A small waveform VAE, trained from scratch: waveform 16khz input, batches of 64.
Rows from block 2 of the decoder of a small waveform VAE, named by matrix and row number. Each number is 500 + 50 x the weight over its row's rms, rounded and kept within 0 to 999. All counts start at 0. Numbers have three digits each.
After each channel's rows are labels from the 100 clips, of 14976, where the channel reaches its highest value: "responds to" is what is common among them. Only what is clearly more common there than usual is listed. The data: telephone keypad tones over noise or synthetic speech. In brackets: how many of the 100.
# conv: width-7 conv (decoder.decb.0.0.conv.weight, 128x128x7, each kernel summed), inputs 0-127

conv.105:475543555503531468477554501418512498537627491468467521523543517534462587479559498506526506470525472599498473616511486501583504603378497495405523492366536490470595625486418490533532537525533490571494536509432523464528516537485513422521405581480442459529528485566428505465523565372434538457474501480483585526501493499526521559474505495542465525589510484443535463432532558593516516448495
responds to: mains hum (48)

conv.15:476521485509491506508518514483483473484491483517489497536526486509511508506477498436501538514468504437493530512508426480483529476510518472498463506495231469474497499448504511501514485528508504457585513517599510542520486502516523514511494518478476505505539499486501522478568525501654529482459460450511468457506476482495495511519491485500483490462471540527505480535131530503477478493495
responds to: clipping (68); white noise (41)

conv.40:523426539417523462462405488590568505492477517472449525447523560492467437448517542470536520489550551526547482433467575509474426479534413554586531515533577579531455434573527460577507547466532541567495495509446497439401462500457437498510548411544540456486452532480558499527430420512457469569550590570499516598504506547556517412494472519532531450520525439481540519488630389397519568537500
responds to: mains hum (91)

conv.79:451479521385531401397530418422584568468566497464515585491489586458491484488449508558573613502546451532547485633504482441501550512438488474480464519496518521495528530505487453601617547548515499611489537458466561466463415601476591491452530534520521514518494601522475508428499474487465525485472521474552511534520515528530428512440418506541546481497487425495498478492528572497563468386554
responds to: mains hum (80); clipping (29)

conv.87:495489490506496499498497504515499492496489503506498491510524506496513475486496505352508513506490510317488498484497471504496479477505492494519483469509402497502486481481514486492497497503510507486650503502686499530494485496498504555496507485520501498518510512500507504503533488510899504514504489502498496497490506511520514490511504487506520495410513507507503510568418485479497511514502
responds to: clipping (79); white noise (43)

conv.20:525495497524491520495534432480528628508520501505510487422486604480504507435466486456492428494509475504484480495509572496503358527487502499473512474495555500552480495590502510477524511447547466516516469484463497439525484528493516510460513488608492507510335517512450435603449478483475451511637528619472499737503509482604474516469502485514506540506503356484470519505584502511525480474536
responds to: mains hum (100); muffled (low-pass) (30)

conv.69:426540540531502490477586475400490546437506461508536503500520567531456539478518568520484514549447466573551486644475472466522506532478546385432433448425521460477555564517471471518530478535535503518495533486448597479557544590455609455507432584528459519539511473493473494471541613391427531446503410475531548524549434467539490561498451518478470472532485446600572449472529617604501519467522
responds to: mains hum (43); clipping (37)

conv.84:452487470487514476489526426466540583535551471484489545505513638461488522407487469474536448471518466604499518531522508489507457492468526516483494505485598476471507492506500515499521508484607472542491512490388505298558489517507534422494499529544480481486400522541490488537510497487417520488565503561511486644544508509617486568423497497523508512598485353496476446428642512525497475472550
responds to: mains hum (100)

conv.108:497510483510502525495524525492458484450437503486503474491482476531523457520478514581508498543472504674489515461478538499465493468536498490504495484535648477497457488516518492485481450484489525454389480499302505469499507484514504440508516485480528508499503481468518492507493474546149514505509489494480477504495514502469513465532525486486521485611502504530497478425594495486489503525469
responds to: mains hum (100)

conv.19:670502508530537513523483514524478507525501480503505467383497466511516501537537492484484463519510522429480478483492534539508440543496486523503514475484477497696492485602518515487470503494410495521530491518559509533512530469487498618495477483548505523518505476484508449494488510483539312513510520508459519489511503494465525497508533490494490501433530520501517818570484483495493515520478
responds to: clipping (63)

conv.107:459468456471498482467528472477504573492525484491531525504516585482494520457503470492504454444528455663501489519522532504517459521443518526476499478510626495470488481530509520500523484504586466527467503469311522305534490523523503403489504529524520469470468538512468480524511470504346507484534523554476482635511548506577477522466489508526512528639515397488474463408617509515525459447534
responds to: mains hum (100)

conv.32:514454498552514497531441493588522462473411495502517414499539533491501451464493545487471497550420572521520508335437513492439451449558474436612421533503530495521393414513574501434416495489535502467481547524478569486494507479443569487506516377529462540575469455465609546529483483478482485572583447624505483533536475455531542465540531490481505469520521497549507504486535370415486550614516
responds to: mains hum (43); clipping (29)

conv.25:439438521504505497460489546577480502444502499556549434535477559525532496486474464487500494485514474574483484383529548543494456563441414559526486477533548578454386451494529455444528436530555536504493489433441489468452440553498487445381599409507579572577508532511450527490484418500445569574506576502437520579467582511574512399544524467504608482526574475524532447483532431371520473507449
responds to: mains hum (46); clipping (38)

conv.116:473449486493502502508475443542525575544513477516488512494503649467528488416507450458523434450522497587460519457525549525484443482492526547538492503510580497475476442516532529462481522480597473510490495506407494312525478466521494417486539483545485500522404502536514472551490453506416514506558528559508485672531540507630513497406519471506532498598511351512492450428622479470493470526517
responds to: mains hum (100)

conv.38:430474483484492493474515485498510506498531488527539493536506528488481515485484498532500485467508479749496524501530495510496521519460535507513510481520567500448485475474530516502510495505574489502449507476321511416528481523517495302484533502497513508499500527513486507498526488495375558479505508504524485541522527477527467485484493500511512495725486446509478419301545500472516473478531
responds to: mains hum (87)

conv.96:430471428539443419528484493564477547580549489624447445517499589423608503502469424476548441555455509530434566440603495585551456527464564521555444497485502516505474417490539550397475529526559467425542528573484502505580461473593476470474541499559410515552427529564459478548528467503475522513529396556492482594499594502585507508537516455552524497511514430483441465511517486433508414516524
responds to: mains hum (41); number of keys: 8 (32)

conv.61:541448494483489497497446523554515452499485507539490491443459481494487481500506518623508508498514480629504480423463605533500501497501448528547515498534672574513447444581496489525476538484478523528352506485361478457461494500474470438497536436470521484510498509523517491514420461547317480561487523525481527509478544530481544403523508497496529472601539498501541515432640418392490535542506
responds to: mains hum (90)

conv.9:455505495513507469475514431447532579545563492490516516495484657484482525425513452467517454452505461584511491525519524475527456517436535498455511496442585478488513530528472515474507502496608437546484527474402505349554510539504503403479496538546479495484426504530473480536487509473429521477554494558491516679513507482615489571389497514515505510583495327495492458429591544544527455460528
responds to: mains hum (100)

conv.50:473496449543496504510530535506456455463464522488523465521494461507501495528476528604480504538458504827515495502471506503489541468515500465514490487518569496466471482495500481505467460513485504468412505487324501496513533509489512391489497474471514513496535492477516506475500517546355533521460444464502492468496493492456519483555508504488497495712505527512484471373529497494487520520507
responds to: mains hum (41)

conv.36:494498488513486508524492512525486490503481492524494493510530491500526496492501493377493513505492524332476507486510473512484476484532499500523483466509378499497481482480519519492504486503507516475627488530698501537496488479519508544504505482509502499510512505484502507495541491506899502499494487492498490498500495492516504497505499492501504486412490511518517504555402495475481490509481
responds to: clipping (87); white noise (44)

conv.3:532528470508529516467539516455480505433428524458512459434440487554482468513467559560499482548419477623548493491440595468453471429516482447468503506519675481516465478588481437498469456480478529437425488472365509475501511496476492470522487476539537481485500483494548449521434482544329450532518445499476466521475509550458508493551501498468519477562504519532533504477757515522495552524508
responds to: mains hum (100)

conv.33:509440529520486554511438535594469423516395497511531411533564449512460497479590509501495445508529487496461481319409482527472515526573435515587537501548502517513404484482525489462447503448492554552480408493514519511476553472464410501485499401476548551517529454429546551504513482527518484574545568566488530460515513496482554402534522490461492462500584573491542504481493343398473581595455
responds to: clipping (49)

conv.114:534512489511480539537496522477482522527490479517466539436472506535523529522532474516501468512496484609418524493538594542501453485515532540484500502502711490523514506564494541503514488489502521447440486559382496399533496429566475468543486542529498475469469496509481445543452486476346464467544516516499487556514497508504501501506533492499478503584461456496484510458807519510462465499448
responds to: mains hum (99)

conv.39:505380466499525485444581491490521572514579505505522484499526464463497475513442549525531420560460427523522466474528483526528487470368458483478471497489485544508385393495499447444528505484475437574489549425490521515559487579449538528389572443521494455543528583582392497532530423467494467584545501501435502492523607549438518509573518471563575522480551535552443511522511441462552474433654
responds to: mains hum (63); clipping (30)

conv.10:558508515470463480478532494475546505487546498498506563388394502500488526537461495579499514456503470577512514557543702463515471519475517494476526515515634503541521509645487505532575498489448482512405531487414458452479439536523489480505517530508506491474487555521460439520315495447369444472506487501503471513482497498473458513500455526522500527554452487478466541480687549495517480441524
responds to: mains hum (98)

conv.111:508503471515506502490531487491516507483499530490536481475435483491505491527498512749496514503482492655526468550483556498528539501477495477484517520485624507492491482539484469506514500494478491513223505462356497474497516512455492455480490498482515474521516518520497492492443515512278509521484487444499522490487513517475508497505511496515513540584528502496485506445595510514524516491511
responds to: mains hum (100)

conv.30:440538428642464523550528488468488520503515472557519416520500550516543522424501491538494484518410499632449475472506531480495489529497548415474462456383571447446467497510467485425464499470590513492457526535397529464619499505511565391517437510513395516590492451526494519511500565465397564493504367516470532539527467496567546580497523422493495513612514473519530445426563531498445504509481
responds to: clipping (29)

conv.43:570488412529541401506481452545503488519495455501409460398408464400587436580439420607549524476480511530431557454536604541475537486500515534542408479489538487537446457596520535363465585529376478439459471518474508478549478464551545486414536463473461545597496509545526466525497460552463437506476421455476462474540524490404499533472505448537573470512495542509515540508524521464503423503487
responds to: mains hum (41); clipping (34)

conv.75:479476567541449549562494504595524490516522479555505486576511482470606549514507422576474447466532552543409550345563482577558499574497553562560502497548517605449482476425523560392480472481505498450437443540471536511505428434565498449518541466458487530485454531499450595566519425413457521530543535541491474506522505428498481470518534487544475574543486514462420469473500379383465454512429
responds to: mains hum (56); clipping (33)

conv.60:519466540520463525568482522510449487616618436549449518453516493473570559484616429499490471455578472529371492522581525600587476595455497597492527466434550575467576521544446578480520594549475514575472516576438491474554497426555483474518452557468451430543511525579414505438532498457442530459450570467466584537530558525526525474435516458524484539532517466472550524488520522516455471470459
responds to: mains hum (40); clipping (39)

conv.41:432499501486534460462500450460525548542591475485515513530527582478480535418539465505519484425522487643520487558507492493536500572428513506444521491440571485446539550484475503501508522513599458586467527492341517382540519513473519354492452544508473520502502498531467524486505536435388554479516536507521532583521481463571503561419490526522477521647517405469494427369550532550529475462532
responds to: mains hum (97)

conv.117:635559455532479512478588511424446503398476537516549472359481424571490528623427522524476501511432422494518480560489544471485509453475541447432470481508483443544499530615457470467517405508326500394496505463505520537539494551505533535479484548510503487497538481515451401501511514534506406476475423435463477440475522533387489546526488473473504515473481556529494579529479592559509463462513
responds to: clipping (38)

conv.12:632496478517482507520494551512461422490455488512508460444490306492531477647477508558508524524486519494486516444497541500473541480520504483538461480521488478521453477555522501466478496508255511446470498523516509560505507490510511528487510462463500512507580490492528504478502488524505441520446465430483473348510495507303517494579504482509508481486511645524499566527480483478478495523486
responds to: clipping (29)

conv.81:500532470522518525511515525494478486485462521483515476486454487516489514518514518668486502514491508640527473519464550486495530494513480484475522516497634491487500509526486471503487495499488511502169480478363504477488529501468476449495481503473525506504516475465505500484473522519256508520477488470498524489495474507479516492516519499466486518586532508474503497441592497520501540515496
responds to: mains hum (99); muffled (low-pass) (32)

conv.0:490524468543542496522496456494497589508505506468468467478502640505498493432540508448483439485494522537507489488477565507496404508501500500484490507434558471515491504552491501440432507483576484512504503508436492389556566480460532445493450493557469513534395434506539464526473554502456513514584479594465513762488461498609544564451536499475484485539531314509526480470577486552481526543496
responds to: mains hum (100)

conv.1:479456514514521521527463463541506564536479495500478488477496676502492481407564494441494439478515506542478492450483555537487430500514484548514487514478568528488481490533493525459462518473595501509503473524432495377519532467470475444505493479527491498537397473497537497538467490502466516525567548594476531717497518502638539480399542477471492464561543304507530459445582449483458519555494
responds to: mains hum (100)